config.toml
crop_scale_min = 1
horizontal_flip = true
vocab_size = 31
encoder_qk_norm = false
encoder_drop_path = 0.05
encoder_layers = 10
decoder_mlp_ratio = 4
decoder_qk_norm = false
optimizer = "muon"
muon_scale = "original"
adamw_lr_other_params = 0.00086
Rows from block 2 of the text decoder of a small image captioner, named by matrix and row number. Rows with one number belong to one neuron. Each number is 500 + 40 x the weight over its row's rms, rounded and kept within 0 to 999. All counts start at 0. Numbers have three digits each.
After each neuron's rows are labels from the 100 texts, of 14976, where the neuron reaches its largest size: "fires on" is the input token at the peak. Only what is clearly more common there than usual is listed. The data: views of escape-time and Newton fractals.
# gate: MLP gate (decoder.blocks.2.mlp.gate.weight, 1536x384), inputs 192-255
# fc1: MLP up (decoder.blocks.2.mlp.fc1.weight, 1536x384), inputs 192-255
# fc2: MLP down (decoder.blocks.2.mlp.fc2.weight, 384x1536, transposed), outputs 192-255

gate.137:535522488499475544568483529484512498574546460413484468498430491449496540516454558474467485512524514459491504505476515506504532500494500492475464421521552542601520521435424464481543478462527533
fc1.137:534483448508498548467523470451565469534496490424483550429447544499504535503456401493530457468499508461504513531516572537479559521514472461528522490529501505497477550513464535517460568447467502
fc2.137:370468572498438514483438508600462476478526510503482477450486543513492518475500604468447411466552425515422486602516475499452460451528561577525475425454484544531496510462577551466488499450464540
fires on: "h"

gate.55:515450571519451571520529471474468473478472512450477477508532507518493495526521522463578577448499486507524517526460495533489455499504513483467424490536483543595486547498539553489569539515517526
fc1.55:536494469457482442484566479489525446504618482537471545514554498467465541523575518480477502543542522527457465530504446486521495485539562486457481494432497411489504550520526487475461380559557502
fc2.55:516504488496464488581526491522517498490452542515502526502485477525490559445455504502431455532466549485522556494543522547514488528487483456490481509502497517506474471533485516463449450483495507
fires on: "u"

gate.444:507472541476478527443548497464488470488521489455438612487532508481505433469567493525448479522480493521521547470485531491485460518459475435492518458584454520529430492518495533522510490502458491
fc1.444:492497491532505478516502507469478446512531529512532509509530486462500546497555493573549468443524533480526494469554456525508517515510471501504473490597459480490499542595510540454521512512519494
fc2.444:555496430509455493467464461510447498434482548503483515545491485483445524479484501533515519485536451472569528526494474501576409496550465429525551528445565521514525609547459447482491477413519515
fires on: "u"

gate.748:583535546489510549450535504510509478545559442501537424501460497509548411495468487465530518494497440469523500545497349551519466523457482495485477505540516477512526606514532435466469462558497512
fc1.748:473424484445526487516474471506443446536525497509489562495527499466465536508456511494474557447376574551451530424495556525511504526520584591482465510483595423475535487473508491516497404448507504
fc2.748:492542641551451497494454541563529484443475488488480493507443574506476594510494502465577498539562548450524491425529438533538530463470467465490605553525484440403561457505499540481501506453537487
fires on: "e"

gate.260:523458565474547514544539532511492483541488445466429550384526568496535504500520444453582517481513480487471529543462562401483445579444473531484550546476491462528415453568535470464428540431533538
fc1.260:498504528448506476483504473477527504461514438520490494476476467480518505535471391511539514574597440485533476455514517516485496510452460525535619459521532433531532490566442494498508509523531541
fc2.260:532454455501547528529434441510467463496486407442492518521528492511574484431528466530511461444423487575532478489441479538518453539541466575486615521519449562457446523451567544502520511490435481
fires on: "c"

gate.524:528569567502467479465459542547498439480484534511517551433522477500520546502460499524507495557528443437498465528551504565569509453600480479485527493487470520498480453492463493485475432531465442
fc1.524:539494535492527499524502447468525522513467577498549476529487492561536460558520423496545504485448488558495472483460513500487508527482440499495592489420488543519404529486487485484486507498520508
fc2.524:504435454514456584528450463503514506478495520398460501538524433501525500476507469501560488501551486522561461478475524489436577562513358471500507553500494510469462510515499484484584496517548501
fires on: "u"; "i"

gate.230:414482470536500484528451502458448493551488507479490518537523475515450455457492495423477483553541470489464473575462538488459494436491544507464451405477495429502482515532553471497470452515526465
fc1.230:495454419528581574515477500482465502506376539483464540510488452494538456458493592427485479577512441501519461525504568443468540504515531444488524453509437461469502552501486459510435486522532487
fc2.230:502545476550474487468569532469443465424591446461475433531552501501464451463477484476515499467487478563491482474438504471492473546474522470472564603535566539544517517523518526474540504524520512
fires on: "e"

gate.254:458469532466511443464470470523531514487521507462502555444418535512444488481462483527484554515532471498442477590473472400481504468510424532487510436496492510513477511550474500473491497445447508
fc1.254:482600389569479510472481570518474586503530510460460461516635494491464494500541496510566432440517579505448456453530478502527478558534527416523495535482514572507513460479456493551569481505526552
fc2.254:479455499452461459447564509511463502503494564481582443497451519513465462494451523438546503462499518457496442449470525556474518550485475546491498459612476572490548540524462472490496492507467460
fires on: "e"

gate.564:507496512445465479435576548463487452516460448485437515461571461466495487545452516482453552444485460518555545502495482594460492431551453568479479472480534518465478475544499424516449487480576476
fc1.564:537497563476516502412492551507430497466440431561397538460555474496505487475494554469507470466520479529544535484487535597508481461494480564418438490418507468448456530539514498504464544494544434
fc2.564:561463518511505525555454484461464456514517501540485512523532537474482557458451494495441549529497483457522486577479533469536491483405450495470454519502496581506615485455528538528496495511541566
fires on: "c"

gate.273:523502494509513499529464496496511500607535467495547492511524501441527535565475453477586519463472496488530489496536555494495473547433441541522474409600488510425479476468530613510474518491529545
fc1.273:466520520503488536531470565452507499457469482556459527503452504565474478444508501490453406555479491538501527516492465478519500534546543475497594550377489502575514504552540430498511474503457477
fc2.273:466476492480453489534450477486499542446471411479424521554453589518485549486511441395495464475489532490462529433523448473468494496521520458487481559395533532459478553450515455399477495449468486
fires on: "c"

gate.94:499565456463473469473520513556499493587562504505441396459499507479503565505534526533506506514592556515452501450506437523484436546471430503497590471476475435459534525502503496491459433482488470
fc1.94:517476455512574522550572532551434470494508531514593412470447538496563448468505507478503519538551456486535490556548425561500491502490461509503492517521483457552470548438529488464574455527484459
fc2.94:448544490426522498451498470565475565554469491535445457424425557502514455557537457449497506421437538498523553442465498470563477433442492497545432499512476581450563449398501533476516499470468510
fires on: "c"

gate.548:471527517466486536548538513509536530506546542464544498432544512475476486494479465548488558475408560442478568493568530658561543498470497479457414500445548502536519512516520538594484499467460507
fc1.548:469490440501476502537480479478478528494380521517467525513445546507530529517515491476536476540435481463443558557448483524553445418564425412483481495534463459509490482489466545474502440451490505
fc2.548:509533490446459533487429466477506389563511494559504486583529521499544472503506508471545469542512471526501473506504538472473546498502518496483510493575456445480480531498448463510481536535506548
fires on: "h"

gate.722:472409497536484551532503489562513472536470593481525577505496568502602466503508410509450553447506499475475516518478471490499445463476505569450449525555481542589457505487439411470471515487470479
fc1.722:535494538462518499537481456433517412513540473480553455524519514503477478540432530502523556427495427500467409465476492420521603420520552484489540457530489504428509519520446544447483490479504513
fc2.722:532508419544514456502578528466500468582475536577461498538511514488530550448510540440511509564566513539482563487547519500448527552490514505572477527495454511623548525539479452482493505510578502
fires on: "e"

gate.280:426487508532556590461557510479568513422484397478510463573435524520554492533496466496421472477443474506418475484466463525505507502475524418531486554538512573498529508442530494503499455568505498
fc1.280:566477443468497455542507478511485493518470464508533425435553454494443506493515559504577528526516485494534500526549554537504498525479461435575492526455491415511529420527503488492476523565496495
fc2.280:543502470430487535439461532506505487483536529533501507484497639506472438490486527516514526508451463558526473524496554503540541543519484482576544476442519498520425527453505505516481464564471502
fires on: ","

gate.711:439552456494558489528553412512508485467473438561514529563481540552530433416487492546539523475478454507473533478613479529514497544507516469523530532397469564528444549530489497539465545493546446
fc1.711:535480474433494473438480517474448497515494515435574526533530484440473509519481495541403505526398547543439495568488574570485479458521475469519481506535548467451447491461486516482485491517491535
fc2.711:471481438460518478473488548473487458502472584449449444509554485556469479538546421500498505524491536588459506487431525518571552464467526548456516477546506503515520362487508566536503497482473504
fires on: "s"; "e"

gate.678:511508464535521484507504537500458498494535539551523482530518498501520526514518553525551463515496495470489525600465465606530444511430521513515521451447545472507512424482475530487516371467509546
fc1.678:472565475509435477484486470511561496631570438459507453498430476491499493529468526566558462495500537459474467484544521563509476484466521485547507547489445486561449471497550456490464531502544467
fc2.678:486464500498470448466516623460455560530506556479481532452515506510392539525529424508599423532501502445503514524520588545546499504519507521459491461475507454502522462426503512475506527519529493
fires on: "e"

gate.240:547476515541455536491573500495528458512520532534520552440523488494524478510477479523467487512541477493575508462588484469544469534465556496541534558454478492486524528546455499585491525474502535
fc1.240:525536522456556572543568487534454431554572448542507575487466513522491471531478504499467499530533409505538503437563543517517525550484570502501487566496533467468564543593475457554496490507527542
fc2.240:489507551487504571499520528420461492492503418550455447584477474509484440482500585485498561545397529530394466529449585549443506448501505515493519459514431501505443443451414493496511566488503489
fires on: "h"

gate.510:444532484541495527514542557495474449597558503508480438573571527454563589471514539524454520519490432579555452465421473464503503575480512524526469457538529505454512438533456478571440539542517448
fc1.510:502499590519445554556494514482542434536510529488510446580622504479526573513507566533506486480523476510475498468491497473502522543444430546501472483509528531486552481583449532574438537534523434
fc2.510:483461459522456490441530495433450475468485443529523523523466475526552556547530440526537513493522509557497508525515604579484496533501511361507554446529480440498484526532412435483445520536624464
fires on: "c"

gate.598:491507526501431562502488531509571519491433476520448524445535467490539573536511496495492509456556607510557472519515380501496433497502381451498528461497506497494589498532460481564527497503470433
fc1.598:462483510505440512509527555484586486489468473543478521483519494482531583518484532504461531477547619515535473475495336496499483455521391453500540465490505469493573493484497492560522468498481476
fc2.598:503513404522484538491538468418491476484420411463510475423480475524503499482482601480495474539549580544542432505495497430419510415490480542498481475538474449494485497558500529487498515575593521
fires on: "e"

gate.63:461486449518491423533472473476383464478530471552480539500437452510497528521484519480549516516496480481549524471623576492500479494474586472482493508466511408510500467474469461503561485482475498
fc1.63:520516552470577546449599471473497541594510514440504366484522511516487476484511436539408552527473547436484463479447454528478490513515470496485463524540421555515542541499535492453503507512548469
fc2.63:598488490538477536498513454577460500504592488499421534419587576434556481503530503495450476558396548540524518521459491523461431503439443564481572489448482505501446535548470544476466512487545464
fires on: "u"

gate.478:557507498529553463538516543487484547558531479483519519524457420440550431503481461593521474461521551477516536494501469511533522541480432468492512490473480476513525523525450568509567523516500550
fc1.478:512455488546508482536478499541505525549512523528497549437541521521430484521527492474542523500564415513466506535493482553489494452473509510615551539464526549500552457474486523481485475446482502
fc2.478:491538457469505506517480518446498514486515553494456457427500520525507450575457470477460494543560479555547449514383529445524455511524503566493587489470448497524557448505497503545547532495440420
fires on: "h"

gate.459:389584529575480495447520476474502421483515465521506486473398539514493486481493473551461497521510547477468468540462413512473459566471519423533541457442520572556483457456486453469532514470454538
fc1.459:538511439510521479472468433525469520549446510478495456572569453508478557451515513501666581531506477550438472470465551485485546559454487532478477479489529455568427526497509502520454473495518453
fc2.459:398511457573453500526474487490543424509554633517488474524555562528504555515491606521562517512465573501579517457468467562476519465476546476498512464463478488621563493505489428558520567481449519
fires on: ","

gate.701:491495448468565545475436440522482462520480529508448528519571484485433505534526445524435492503552451536469486501534480396497486472475532584500543493574506469506473466534617485423545493528490558
fc1.701:557499477514536518493542497452425490536529538488515494570509501511491456520529490474458473549478421544440485501438439431500459496512529540470523403506476578574419501463560458508501554503487529
fc2.701:521459579481493464442483466461529505485461461558551529489513455524519477556392494497456466517536456480540456471592469472497489500552472511525547534553518533592510501459476527453500525428471469
fires on: "s"

gate.659:523510547512587504548480545510518508469518496528512527481504475475525492454481463458468435427561529474429470426416547470533465541505535493506457504521539488522452534547519475537485433474466459
fc1.659:450494526530462569502468526475467483596543553490415403518497469540515472530535486498451511498466423532502494470549447510561530392492504513464499456513521552528530510471460478469493540498607419
fc2.659:518483488490529471506563444474539580510516528538464564440477490471465474502488603474479485582557454508461524468504488457437527521519443399506473459458479475486535461500496472460488493566427545
fires on: "h"

gate.767:485531519480469429532435466545496485457478484517511524521440394485496494512492479482523503485476510515396460560547477484519517533458553559513509554444466531483464406483506490508533453456458537
fc1.767:503507459442546439498462513484534449488455524530539480452582450551482494469495481456543486484491485448409397588493542454517491558493477553480507518475476466447567502497485492504484496512457568
fc2.767:522513405532481402572513454458496509529495516541461535499492547559497485538508529465539527474510500552537512501484543516567509491503437459496450350439518505464452452458495430476518490480472477
fires on: ","; "<end>"

gate.354:510479514524536441497447487489490471429497566492474481497435494496482518532483493488546493395420421511554482576521475563465480527476633447505502399543539486487475533582527533481514580447526453
fc1.354:420462552503484491438491582485548519460464481512501483446561524506491519515491549537567586599503595493414604600461471535513495478528478495541461557453538510514525443504420479528558560532473529
fc2.354:424488492578452528495530550506519516448441427463529565456516443509428493461504508469452503404484489487559377478492442526539446576471534571474541539582550464477505498421567469449496554541489469
fires on: ","